{"train_examples": 52083, "time_shift_ms": 50, "n_mels": 64, "input": "log_mel", "win_length": 512, "targets": ["playing"], "head_dim": 32, "optimizer": "adamw", "max_grad_norm": 5.0, "lr_schedule": "constant", "warmup_steps": 140, "weight_decay": 0.0}
Rows from block 3 of a small sound classifier, named by matrix and row number. Rows with one number belong to one neuron. Each number is 128 + 24 x the weight over its row's rms, rounded and kept within 0 to 255. All counts start at 0. After the name is the row's rms in percent of the matrix's.
Before each neuron's rows are labels from the 100 clips, of 14976, where the neuron reaches its highest value: "responds to" is what is common among them. Only what is clearly more common there than usual is listed. The data: chords played on synthesised instruments. In brackets: how many of the 100, against the usual share in percent.
# fc1: first MLP up (model.blocks.3.ff1.fc1.weight, 320x160), inputs 0-79
# fc2: first MLP down (model.blocks.3.ff1.fc2.weight, 160x320, transposed), outputs 0-79

responds to: mains hum (52 vs 7.2); marimba-like (35 vs 8.3)
fc1.201 144 [128 141  88 128  46 128 128 128 128 128 128 155 159 162 128 128 128  57 128 128 184  91 128 128 129 103 128 128 146 128  49 128 128 128 128  69  73 136 128 128  99 133  83 149 128 144 128 128 128 128 128 128 128 128 164  61 128 113 128 128 128 108 128  89 128 128 131 128 104 128 152 128 128 101 128 128 152 128 128 159]
fc2.201 159 [128 128 128  95 178  77 170  94 154 155 113 128 135 128 128  96 140 180 127 128 133 128 128 128 128 128 129 114 122 151 155 128 128 133 128 114 128 128 128 128 128 143 128 183 128  78 161 106 114 128 128 146 193 128 128  37 155 128 128 128  99  94 128 119 108 103 157 121 128 128 126 203 128 128 128 210 157 163 166 117]

responds to: strummed (55 vs 25.5); marimba-like (45 vs 8.3); instrument: vibraphone-like (31 vs 8.3)
fc1.216 123 [153 124  92 173  93 154 128 104 148 128 128 128 114  88 140 128 123 128 132 110 143  93 128 154 128 149 154 154 100 155 128  73 128 142 128 128 118 128 148 128  83 169 128 128 105 119 128 128 162 128  45  79 128  93 126 128 128  88 131 128 128 128 128  97 128 191 128 162 159 128  69 128 128 126 128 107 138 128 128 128]
fc2.216 107 [128 173 128 128 128 128 128 120 138 128 115 128 154 141 139 128 128 128 131 128 128 132 180 128 128 128 104 128 166  97 128 136 128 134 128 101 128 128 128 128 145 180 128  71 128 128 128 128 152 179 157 128 128 128 130 128 128 135 128 128 128 138 128 128 128 189 128 128  88 128 118  56 128 167 128 169  87  97 128 128]

responds to: strummed (52 vs 25.5)
fc1.96 153 [173 128 128 128 112 107 125 176 115 128 128 167 128 143 100 128 128 169 117 128 134 128  90 128 128  84 128 128 149 128 182 159 128 100 150 128 174 155 111 128 167 128 128 128 125 128  95 171 128 128  73 173 128 161 128 175 128 161 128 144 128 128 144 128 128  60 108 125 177 149 168 128 128 128 120 128 149 128 121 160]
fc2.96 161 [147 128 128 128 128 109 128 145 128 115 128 128 154 128 128 128 128 128 128 102 128 169 171 128 128 189 128  89 143 128 112 128 128 128 128 133 128 128  94 128 188 128 128 128 105 128  77 145 128 128 203 128 128 128 153 128 127 119 128  70 128 181 128 125 128 225 128 119 132 128 129 128 128 103 128 157 121 128 127 128]

responds to: vibraphone-like (41 vs 8.3); marimba-like (40 vs 8.3)
fc1.298 116 [128 149 128 172  78 176 128 128 128 112 143 128 128 128 165 128 128 145 128 128 128 114  68 128 130 128 179 163  63 128 117 115 128 128 147 128 128 161 144 151 128 126  99 149 108 128 122 128 128 128 128 128 104  55 160 128 128 118 190 159 141 128 165 148 128 128 128 112 128 128  99 128 128 128 129 160 128 128 128 174]
fc2.298 114 [128 159 125 136 108 128  79 128 128 112 128 164  91 128 128 142  81 116 185  93 170 128 128 128 140 128 111  84 148 132 128 128 128 128 128  59 128 128 128 128 126 180 159  77 137  97 128 128  99 128 180 128 138 128 128 128 128 128 100 151 128 128 128 128 128 211 111 128 128 128 128  67 183 128 106 128  82 109 128 136]

responds to: mains hum (78 vs 7.2)
fc1.188 108 [162 108 128 128 128 128 128 219 161  90 128 128 167 128 158 128 128 109 127 128 156  88  65 127 128 128 155 128 128 128 104 128 128 128 128  87 128 128 100 145 152 128 123 107 128 107 128 128 128 108 128 128 128 128 148 210 103 128  96  86 128 146 148 116 182 128  95 128  86 128 123 128 128 135  82 128 166 128 128 196]
fc2.188 116 [ 97 183 128 135 128 155  71 128 128 101 118 128 128 128  99 149 186 128 158  90 128 128  75 128 128 182 159 166 118  82 156 128 103 101 128  61 157 128 128 144 120  84 117 109 192 128 128 116 128 128 181 159 128 138 215 128 128 128 128 128 128  65 128 128 128 128 128 128 128 128 128 145 128 128 128 128 188 128 128  62]

responds to: white noise (47 vs 7.7); clipping (41 vs 8.1); text has "clipped" (41 vs 8.1); pink noise (37 vs 7.6)
fc1.140 145 [128 128  98  97 105  97 128 128 128  79  87 159 113 166 143 180 128 165  80 128 128  96  73 162 128 107 152 117 117 128 128  90 157 138 128  66 175 169  92 183  89 128 128 128 128 117 128 161 128 170 128 155 128  95 116 153 128 153 147 124 128 128 128 128 128 117 112 128 128 103  55 128 128 128 128 138 128 139 171 153]
fc2.140 135 [126 128 128 128 126 106 128 137 128 128  60 142 128 128 126 128 153 128 127 128 158 139  64 128  94 128 118 128 158 128 128 157 128 128 128 188 128 110 117 139 128 161 139 128 139 147 128 128 138  64  68 128 190 128  87 128 128 126 128 128  90 128 128 144 128  99 171 128 128 128 117 173 121 128 128 128 155 128 145  89]

responds to: block (78 vs 24.9); marimba-like (57 vs 8.3)
fc1.237 139 [128 128 128 128 128 130 128 128 101 128 128 128  99 134 128 128 179 128 128 174 128 128 128  97  99 103  99  96 152 159 148 128 128 128 173 128 159 128 128 128 128 128 180 128  92 128 107 142 116  91 128 153  60  93 128 176 158 192 128 137 128 128 128 154 128 128 101 203 162 128  69 128 128 128  97 128 128 156 167 136]
fc2.237 141 [128 109  99  90 177 128 128 128 132 128 171 128 128 124 110 128 128 116 110 128 128 128  76 128 128 128  91 128 128  70 128 128 128 163 105 112 128 128 128 100 128 128 128 128 114 192 128 129 132 128  54 134 128 153 128 128  77 128 128 140 128 128 128 170 128 110 128 128 112 128 128 128 144 128 144 128 128 128 147 161]

responds to: playing: arpeggio up (54 vs 25.1)
fc1.62 096 [128 104 128 128 195 128 128 128  80  73 128 128 130 128 128  92 128 128 128 128 128 128  75 128 102 186 128  19 104 128 128 150 128 128 128 128 128 128  80 113  78 128 128 111 102 128 135 128 128 128 128 128  76 100 120 169 128 150 128  80 128 128 128 181 128  72 128 128 171 151 149 128 128 148 128 128 128 128 128 128]
fc2.62 118 [128 128 128 111 104 128 128 128 128 194 128 110 128 128 148  92 109 120 128  77 128  83 128  95 148 128 128 116 117 128 128 128 135 128 128 128 128 128  63 128 147 128 128 175 122 153 128 112 128 128  89 128 128 148 148 128 128 128 128 128 128 128  75 128 128 128 188 128 175  49  95 103 128 128 128 183 110 128 128 128]

responds to: white noise (41 vs 7.7); pink noise (36 vs 7.6); clipping (28 vs 8.1)
fc1.103 134 [128 148 128 128 128  60 128 111 156 128 106 157 128 186 128 181 167 128 128 128 128 128 110 157 143 105 143 128 128 190 128  84 128 128 128 128 128 128 105 180 128 176 124 128 128 128 128 128 128 128 128 167 128  87 128 101 161 156 150 167 139 152 128 108 180 128 152 128 128 110 128 128 128 128 128 145 168 138 128 128]
fc2.103 152 [191 128 128 128 128  87 128 128 125 134 128 128 128 130 128 128 140 204 128 128 116 128 128 128  93 128 128  71 151 128 131 128 120 128 166 141 128 128 143 128 128 151 121 176 128 149 154 128 149 117  63 128 139 128 113 128 129 128 102 128 123 128 128 129 128 128 128 128 100 110 128 128 123 128 128 199 138 128 168  86]

responds to: block (79 vs 24.9); electric piano-like (25 vs 8.4)
fc1.154 140 [128 128 162 128 186 175 128 164  83 128 128 128 125 128 128 128 128 128 128 124  84 141 128  87 128 128 128  65 135 128 160 154 128 128 164  87 150 156 109 128 103 128 151 128 128 131 108 128 128 128 153 128  37 128 142 188 128 157 128 115 128  84 128 173 128  87 107 146 130 128  85 145 128 161 128 128 128 128 104 128]
fc2.154 147 [178 128 128 128 128 128 128 128 133 125 103 128 128 113 128  98 128 152 128 128 128 128   6 147 128  55 128 128  35 151 128 128 128 122 152 128 128 155 128 152 128 133 128 143 128 128  93 159 128 128  97 128 147 109 128  81 128 128 128 128 118 132  89 128 128  99 148 128 128 128 128 128 178 135 128 128  82 128 118 128]

responds to: block (55 vs 24.9); marimba-like (47 vs 8.3)
fc1.69 122 [128 108 128 128 168  59 129 148 128 128  76 128 128 128 128 128 128 128 128 128 128 104  93 128 128 128 128 153 128 128 162 128 132 128 187 145 189 128  96 137 128 185 183 169 111 160 128 128 110 128 115 144 128  81 119 158 128 163  58 128 128 128 128 128 174  97 132 218 128  89  86 177 128 165 128 135 150 128 191 128]
fc2.69 123 [112  99 203  69 128 109  97 117 128 112 128  94 128 117 128 120  71 128 114 141 128 128  98 130 128 105 109 120 166  91 128 128  89 128 143 144 146 120 135 128  97  71 138 128 128 128  73 108 152 153 128 133 128 126  46  85 128 128 118 128 123 128 128 128 165 128 161 130 103 128 128 128 128 134 148 128 128 128 148 128]

responds to: vibraphone-like (45 vs 8.3); marimba-like (37 vs 8.3)
fc1.313 104 [151 128 128 172 128 128 128 181 103 141 169 128 128 128 128 128  71 167 128 128 128  60  77 128 128 128 128 128 128 128 128 128 128 128 148 136  57 128 176 149  74 148 128 128 128 128 128 162 125 128  62 112 128  86 128 172 101 128 118 128 111 128 160 128 128 171 128 150 128 128 128 128 128 128 128 128 173 150  67 160]
fc2.313 119 [121 182 188 128  94 134 128 113 128 128 170 128 110 129 151  95 128  33 146 128 128 110 166 128 128 128 154 128 128 128 128 137 128 144 190 103 128 128 115 128 128 146 128 128 173 128 128 122 128 177 119  92 128 128 181 176 168 128 128 141 190 128 128 128  92 128 128 128 128 154 128 118  92 128 128 128 142 128 128 155]

responds to: block (51 vs 24.9); marimba-like (25 vs 8.3)
fc1.181 105 [ 92 128  92 162 128 128 119 128 128 128 128 128 134 128 128 128 128 128 128 192 136 128 128 143 128  82 128 128 128 104 128 149 180 128 128 128 151 178 109 173  80 100  65 101 128 128 128 128 151 155 143 128 128 128 190 128 128 128 146 125 154 128 160 128 151 128  99 128 128 128 128 128 128 128 176 174 128 128 128 145]
fc2.181 124 [113  81  84 128 160  92 128 149 142 123 152 128 139 128 119 128 107 171 128 143  77 128 128 129 128 204  76 128 128 128 128 136 128 144 128  72 128 158 128 128 128 154 111 128 100 150 147 128 152 128 128 128 177 128 128  70 147 128 150 128 128 171 128 115 125 128 177 181  88 117 146 128 128 112 128 128 128 128 128 128]

responds to: white noise (83 vs 7.7); thin (high-pass) (44 vs 12.3)
fc1.167 122 [128 128  94 128 128 106 128 144 128  85  94 167 128 128 128 140 164 128 103 190 128 113  88 164 131 128 128 128 128 164 128 128 128 128 182  73 128 170  83 238 141 169 128 128 128 128 128 174 128 128 141 185 142  85 152 128 166 128 128 128 128 128 147 152 131  65 128 128 128 154 128 128 128 164 160 173 159 128 128 128]
fc2.167 095 [128 128 118 128 128 128 128 128 118 128 128 128 160 128 125 139 104 128 119 128 128 146 128 184 128 128 128 110 155 128 104 156 150 128 118 162 128 128 123 128 117 167 114 128 128 128 128 128 128 128  69 134 255 146 147 128 128 125 128 128 128 129 152 128  98 128 181 128 128 109 128 150 128 138 119 128 128 161 128 128]

responds to: arpeggio (92 vs 49.6); playing: arpeggio down (81 vs 24.5)
fc1.287 136 [128 109 128 128 128 128 128 155 119  41  96 128 128 128 128 128 128  92  76 172 128 128 128 128 142  73  90 100 168 190  83 128 148 128 155 128 128 130  99 172 103 128 106 128 169 128 165 128 128 144 168 177 128 128 128 128 128 128 128 128 106  88  84 128 128  69 128 152 103 128 128 152 138 128 169 145 132 128 192 128]
fc2.287 126 [174  67 186 128 151 126 128 128 173 136 150 128 128 128 128 128 127  29 135 116 128 128  78 142 128 141 128 128 139 104 128 128 128 164 145 128 128 109  74 128 101 128 128 128  97 128  58  98 143 153  47 128 169 128 128 128 128 128 128  97 128 134 128 117 128 165 128 128 128 107 128 128 128 128 141 128 157 128 110 132]

responds to: marimba-like (37 vs 8.3); vibraphone-like (35 vs 8.3)
fc1.307 152 [144 129 102 199 108 187 128 128 128 109  84 118 139 128 164 128 128 128 128 128 128 128  78 128 144 128 184 189  76 161 128  90 128 138 150 109 128 128 165 136 158 106 106 141 132 159 152 155 126 128 128 128 100  61 128 103 124 100 140 128 128 164 167 128 154 101 152 127 128 134  84 128 128  80 118 150 121 140  97 128]
fc2.307 155 [128 207 128 128 115 117  89 137  98 128 112 128 128 128 146 167 128 128 128  97 128 128 141 104 114 128 144 128 128 121 162 102 128 118 128  62 128 156 151 128 128 102 107  60 128 128 174 117 113 103 175 128 135 128 128 149 128 117 142 128 109 128 128 128 121 203  80 128 128 108 102 101 128 128 128 149  96  99 105 126]

responds to: strummed (53 vs 25.5); marimba-like (33 vs 8.3); instrument: vibraphone-like (29 vs 8.3)
fc1.36 105 [151 158 128 128  94 130 133 128 128 128 107 150 105 128  89 128 128 128 128 117 179 123 127 128 177 128 147 181 128 128 118 131 135 151 193 128 128 128 128 161 153 128 128 128  86 155 170 142 149  94 194 111  74 128 158 128 156 146 128 212 128 128 163 128 146  91 128 109 128 148 128 158 132 128  92 172 128 145 139 165]
fc2.36 092 [128 128 101 175 111 176 121 128 128 114 128 121 128 117 181 104 128 128 128 161 108 128 130 128 128 128  96 128 166 102 128 128 128 159 128 145 138 152 137 128 128 128 161 124 128 160 128 107 128 128 128 128  82 126 191 128 128 128 128 109 128 109 150 128 128 130 128 128 128 161 128 128  61 128  96 128 128 128 128 135]

responds to: arpeggio (100 vs 49.6); playing: arpeggio down (99 vs 24.5)
fc1.243 072 [128 128 107 168  94 139 154 154 128 128  87 128 128 151 142 172 156 138 148 128 128 128 165  82 162 168 148 132 128 166 114 128 128 128 174 128 171 157 128 166 107 128 128 128 128 148 161 128 170 128 128 128  29 128 145 128 128 172  86 145 149 128 179 128 167 128 154 128 149 102 128 171 172 157 128 128 128 128 128 128]
fc2.243 062 [128 128 143 128  92 107 105 128 121 145 167 128 128 108 112  55 177 128 102  99 128 128 190 128 128  62 178 128 141 128 128 116 115 147 128 186 128 128  92  81 185 128 128 161 121 128 153 148 158 128  98 128 128 128  94  65 128 128 128 128 128  69 128 151 119 128 145 146 183 128  78 197 128 158 128 158 128 128  92 143]

responds to: block (55 vs 24.9); muffled (low-pass) (41 vs 11.5)
fc1.27 083 [ 94 128 128  92 125 128 128 177 128 128 128 178 105 183 160 128 167 118 186 128 146 128 156  99 130  92 166 154 128 128 113 128 128 128 160 128 128 106 161 128 118  86 128 137 128 128 128 128 100 128 128 128  57 128 173 121 147 120 128 128 128 128 128 178 115 102 128 128 122 144 128 128 128 113 128 150 107 119 128 148]
fc2.27 099 [ 98 128 128 146 128 141 128 133 128 128 128 128 132 128  82 150 128 128 154 151 142 128 128 182 128 128  94 145 128 170 128 128 147 128 108 102 128 120 128 132 132 128 128 128 139 100 152 131 136 165 128 158 166 128 128 180 128 128  94 128  94  89 128 128  69  80  58 147 121 138 128 147 128  88 128 145 160 128 128 174]

responds to: marimba-like (27 vs 8.3)
fc1.192 090 [134 128  96 126 128 128 128 196 128 128 128 128 128 153 155 128 128 128 128  89 141  88  76 100 156 128 128 128 128 128 112 128 128 128 157 109 128 128  83 128 141 156 128 114 105 128 128 141 128 128 128 146  82  79 128 128 163 128 109 128 153 154 173 128 191 178 146 128 128  90 144 128 128 128 125 156 168 196 128 162]
fc2.192 097 [103 128 128 162 128 128 128 107 115 144 169 128 129 115 149 111 168 128 128 138 105 128 143 128 128 155 128  79 156 126 108 128 128 128  77 128 128 106 128 113 199 128 128 128 128 128  99 148 128 145 128 128 164 128 128 111 128  98 175 128 128 128 128 128 150 128 108 128 128 151 150 128 128 128  86 128 164 170 128 128]

responds to: vibraphone-like (34 vs 8.3); marimba-like (29 vs 8.3)
fc1.174 090 [128 128 128 143 142 176 150 128 126 128 128 128 100 128 128 175 150 151 128 128 128 128  92 128 128  65 176 184 117 128 156 128 128 144 128 128 133 160 128 128 165 111 128 128 128 154 149 145 157 160 162 159  58 126 128 144 146 128 128 201 128 128 175 128 128 128 172 128 128 128 128 128 104 128 128 165 128 189 136 163]
fc2.174 089 [128 128 128  92 128 141 125 145 173 128 128 128 128 128 128 128 128 111 128 128 112 128 128 128 128 146  94 147 128 140 128 128 138 124 128  82 128 128 101 128 142 128 134 128  72 176 105 128 129  99 128 128  97 167 171  99 128 128  82  77 128 131 174 128 128 145 108 128 176 128 128 128 135 106 128 128 188 113 100 128]

responds to: block (82 vs 24.9)
fc1.165 133 [105 157 174 128 216 148 128 170 128 128 128 107 129 128 128 172 166 136 127 128 128 128 128  87 128 128 143  74 128 128 161 128 128 128 162  77 167 128 128 128  98 128 128 128 128 128 115 128 128 128 128 116  69  87 128 200 128 177 111 151 128 128 128 194 128 116  91 177 140 128 128 145 128 154 104 128 128 128 128 128]
fc2.165 146 [128  98 128 166 128 130 168 128 128 162 155 128 128 128  91 110  85 154  75 128 128 128  90 178 128 100 139 128 128 128 124 128  91 128 128 128 154 128  98 128  98 128 128 133 128 128 128 124 128 139 109 128 128 126 101  92 128 128 128 128 109 145  46 128 171 128 128 128 183 128 128  88 128 138 116 128 111 128 128 128]

responds to: block (58 vs 24.9); plucked string-like (25 vs 8.4)
fc1.278 105 [128 128  70 159 121  76 128 175 128  86 128 184 128 132 128 128 172 128 152 128 128 128 138 128 128  66 107 128 128 126  96  97 128 128 128 167 128 183 128 128 128 128 128 128 128 128 128 128 128  89 128 128 128 134 174 128 128 128 128 128 156 124 128 128 160 128 128 128 128 100  82 128 128  75 128 128 128 135 139 128]
fc2.278 097 [128 128 128 158 128 128  96 128 128 163 128 128 187 163 102 155 128 128 128 128 128 128  84 128 128 146  87 128 128 128 128 128 151 128 105 128 141  83 105 128 128 128 139 128 132 128 144 128  94  97 126 128 128 128 128  60 128 128 128 128 128 135 128 123 128 128 128 128 128 128 128 128 128  71 128 128 195 154 126 128]

responds to: strummed (55 vs 25.5); marimba-like (53 vs 8.3); instrument: vibraphone-like (28 vs 8.3)
fc1.240 110 [151 128  92 173 102 140 128 210 128  93  99 127 147  95 173 169 128 128 128 119 134 128  83 128 128 146 170 192  96 128 103  86 128 155 175 114 128 144 160 128 161 100 128 128 128 107 173 128 128 128 128 128  86  81 128 128 128 109 168 141 128 185 169 185 167 107 128 128 128 128  91 128 128  93 128 128 124 128 128 128]
fc2.240 115 [128 114 160 128  69 116 128 128 105 197 160 128 128 135 105 128 128 128 128 105 128  86 128  73 122 149 121 128 153 128 161  78 128 128 128  55 129 149 153 128 144 128 128  49 152 128 182 128 127  90 179 128 128 128 180  85 173 128 119 128 128 128 128 128 183 202  79 128 128 107  73 128 145 127 128 128 116  81  99 128]

responds to: playing: arpeggio up (59 vs 25.1); marimba-like (45 vs 8.3); instrument: vibraphone-like (31 vs 8.3)
fc1.64 149 [128 105 128 161  84 161 138 128 128  97  90 126 147 128 148 170 128 120 128  97 128 112  93 128 128  98 190 208  61 130 109 128 128 153 167 128 128 146 128 141 159 128 107 157 128 128 128 165 118 128 163 128  95  85 128  91 128 128 145 152 128 156 156 136 144  98 148 117 128 128  62 128 101  83 128 128 128 149 112 128]
fc2.64 142 [128 184 139 132 108 118  77 143 128 128 128 128 128 128 158 175 130 128 185 105 128 131 159  86 113 128 128 116 147 127 166 119 128 142 116  60 128 128 128 123 128 100 128  75 128 128 128 128 128 105 189 128 128 128 153 128 128 128 133 128 104 139 128 142 128 217  76 128 100 128 128 115 186 128 128 172 128 110 128 128]

responds to: strummed (70 vs 25.5); marimba-like (48 vs 8.3)
fc1.246 078 [128 108 128 145 170 128  95 128 128 128 128 128 128 128 128 128 143 128 128 128 168  99 128 128 105 128 128 211 110 128 128 105 145 128 175 146 128 144  97 128 128 156 128 128 128 128 128 156 128 110 128 128 125 107 106 121 180 128 180 153 128 128 128 128 176 128 128 140 128 128  96 128 128 128  98  98 128 155 128 128]
fc2.246 072 [128 128 128 128 101 128 128 152 173 174 100 128 128 128 128 128 150 128 128  81 118 128  46 128  99 152 171 128 172 128 113 141 138 128 119 128 128 123  97 131  91 128 166 120 128 128 128 144 128 132 128 105 128 128 128 128 158 128 128 149 128 172  98 128 141 128 165 128 101 128 128 128 128 128 165 128 128 128 160 128]

responds to: white noise (38 vs 7.7)
fc1.229 083 [128 147 120 128 128 124  84  86 128 128 128 128 128 159 128 128 128 169 128 128 128 128 108 154 171 128 128 128 128 128 128 167 171 128 151 141  96 168  75 128 128 166 108 113  96 151 128 128 141 128 128 128 128 128 102 164 140 155 128 131 128 128 128  92 164 144 128 128 139  99 129 116 173 168 163 128 169 183 128 128]
fc2.229 075 [130 128 128 151 128 128 159 128 128 128 128 128 128 150 128 114 217 169 128  93 128 128 128 128 161 159 128 155 128 128 143 128  65 128  94 128 141 128 135 128 128 128 128 124 128 128 169  95 128 128 128 128 197 128 128  70 128 128 195 131 128  71 128 128 128 128 128  72 128 128 128 128 128 128 113 128 128 115 128 104]

responds to: vibraphone-like (41 vs 8.3); marimba-like (39 vs 8.3)
fc1.228 131 [128 163 120 163 119 164 128 116 107 124 128 128 128 128 149 128 128 142 173 128 128  77  77 128 128 128 159 128  85 148 128 101 106 128 128 128  70 128 186 128  36 134  93 128 128  93 128 157 133 128  70 128 128  96 128 128 121 110 137 131 128 128 128 128 146 176 159 128 135 116 100 128 128 128 166 128 157 141  57 128]
fc2.228 121 [121 186 128 128 109 141  88 130 128 128 128 128 128 128 176 114 128  72 150 128 139 134 213 128 128 128 128 128 177 101 128 128 102 128 128 107  88 128  97 128 128 128 128  93 160 125 126 128 128 170 191  90 128 128 156 128 128 128 150 128 152 128 128 128  78 151 116 141 118 165 109 101 128 114 121 128 110 128 128 128]

responds to: strummed (69 vs 25.5); marimba-like (45 vs 8.3); instrument: vibraphone-like (28 vs 8.3)
fc1.180 094 [128 119 128 128 167 128 149 107 152 128 117 128  95 128 128 174 128 157 159 151 128 102 100  98 166 111 128 194 128 128 128 128 128 183 128 141 102 156 128 128 131 128 105 184 128 164 159 149 128  88 128 128  48 128 128 128 154 128 152 155  87 128 162 165 128 111 167 128 128 128  55 151 102  90 103 182 110 165 128 128]
fc2.180 090 [149 147 128 128 117 173 128 128 128 104 154 101 128 128 159 128 128 128 128 146 128 128  91 128  93 128  94 163 181 128 128 128 121  74 128  81  50 147 100 128 144  94 128  70 166 136 150 128 152  82 165 128 128 128 100 151  84 128 128 143 128  91 128 128  94 144 128 128 119 150 128 128 128 128 158 148 200 128 147 128]

responds to: strummed (56 vs 25.5); marimba-like (51 vs 8.3)
fc1.233 083 [128 128 128 128 128 128 101 123 128 110 122 114 128 102 106 147 145 131 170 181 104 129 128 128 175 104 128 175 128 128 128 128 147 157 128 128 129 181 108 153 128 128 112 128 133 153 165 169  98 106 128 128 128 106 134 144 128 128 128 160 147 128 183 128 170 128 128 128 136 154 128 128 179 128 128 128 138 178 128 128]
fc2.233 101 [101 128  98 117 128 128 128 128 168 128 174 128 145 107 128 105 128 100 156 128 128 163 108 140 150 128 190 128 103 133 153 128  97 189 128 132 128 128 128 171 128 164 128 128 147 128 116 128 164 128 128 155 152 114 128 128  97 128  97 109 157  85 128 167 128 128 128 128 141 128 128 128 128 140 148 128 152  53 183 155]

responds to: white noise (34 vs 7.7)
fc1.63 082 [128 128  89 111 105 128 114 128 148 128 128 128  99 128  99 154 169 154 128 150 128 115 128 128 153 104 128 128 166 128 128  91 151 185 179 128 128 169 128 140  93 128 153 107 128 151 128 128  90 114  88 128 128 128 128 128 128 158 180 144 128 128 166 128 149 128 128 162 128 157 120 128 128 112 128 128 128 173 147 143]
fc2.63 097 [107 128  87 128 153  67 128 146 196 154 128 128 101 128 179  85 142  92 128 183 144 166 166 128 152 108 195 151 128 126 160 194 132 128 128 128 181 164 127 142 117 166 171  95 141 158 128  96 141 128 128 128 181 108 128  73 128 128 128 119 147  88 128 158 128 128 128 128  91  98 128 171  93 156 128 128 148 128 147 128]

responds to: white noise (76 vs 7.7); thin (high-pass) (55 vs 12.3); playing: block (50 vs 24.9)
fc1.249 130 [151 159 105 128 119 128 128 159 128 128 103 184 128 128 128 128 128 128 106 169  95 115  92 163 128 128 149 128 128 180 128 128 172 113 157  85 154 200  82 215 113 175 128 128 128 128 128 167 110 153  96 180 142  97 128 163 128 128 128 127 128 128 168 128 128  69 128 128 128 128 128 128 184 128 148 160 128 162 128 128]
fc2.249 106 [128 128 145 128 128 137 128 128 127 128 128 128 128 128 126 128 101 165 149 128 128 128 175 224 123 128 128 123 172 151 128 128 128 109 128 151 108 128 120 128 128 135 128 128 128 128 128 128 128 136  97 128 255 140 128 100 128 178 104 128 128 143 128 128 128 128 188 128 128 153 128 128 128 128 128 128 128 128 128 121]

responds to: arpeggio (89 vs 49.6)
fc1.98 142 [139  96 128  84 170  52 102 169 160 157 172 111 128 128  86 128 135 128 152  89 128 128 109 165 167 171  82  59 128 128 128 158 134  94 132 175 128 128  91 128  57 128 128 103 125 133 145 137 102 152 128 128 146 146 128 164 128 128 106 128 128 150 128 160 128 128 128 156 128 101 155 128 128 161 113 128 103 161  74 128]
fc2.98 122 [ 95 128  98 125 128 137 151 124 128 110 117 128 112 128 172 147 108 124 117 128 128  95 169 170 164 128 128 124 128 147 128 128 128 118 128 128 128 114 128 128 175 128 128 127 117 128 101 128 128 128 128 128  90 128 152 128 128 128 161 128 142 137  99 128 169 217 124 128 128  95 128  41 128 128 128 128  83 128 128 128]

responds to: block (50 vs 24.9); vibraphone-like (26 vs 8.3); instrument: marimba-like (25 vs 8.3)
fc1.77 118 [ 97 149 165 164 186 177 128 128  79 128 128 128 112 128 114 136 125 131 133 128 128 128  69 128 117 151 168  94 117 128 181 128 128 143 165  78 131 147 128 128 128 128 128 152 128 128 128 128 116 147 160 128  56  63 153 199 128 169 116 128 128 119 128 209 128  96 111 147 134 128 119 149 128 128  90 128 125 128 128 112]
fc2.77 142 [128 118 128 159 128 102 158 121  73 169 161 128 128 128  95 128  95 146  82 128 128 127 128 128 173  89 128 179 128 128 133 128 128 128 128 151 128 150 128 108 133 102 128 169 128 148  89 128 135 147 103 128 117 128 111  86 128 128 128 128 128 128  84 128 194  95 147 133 128 143 128  92 175 128 127 147 110 128 106 128]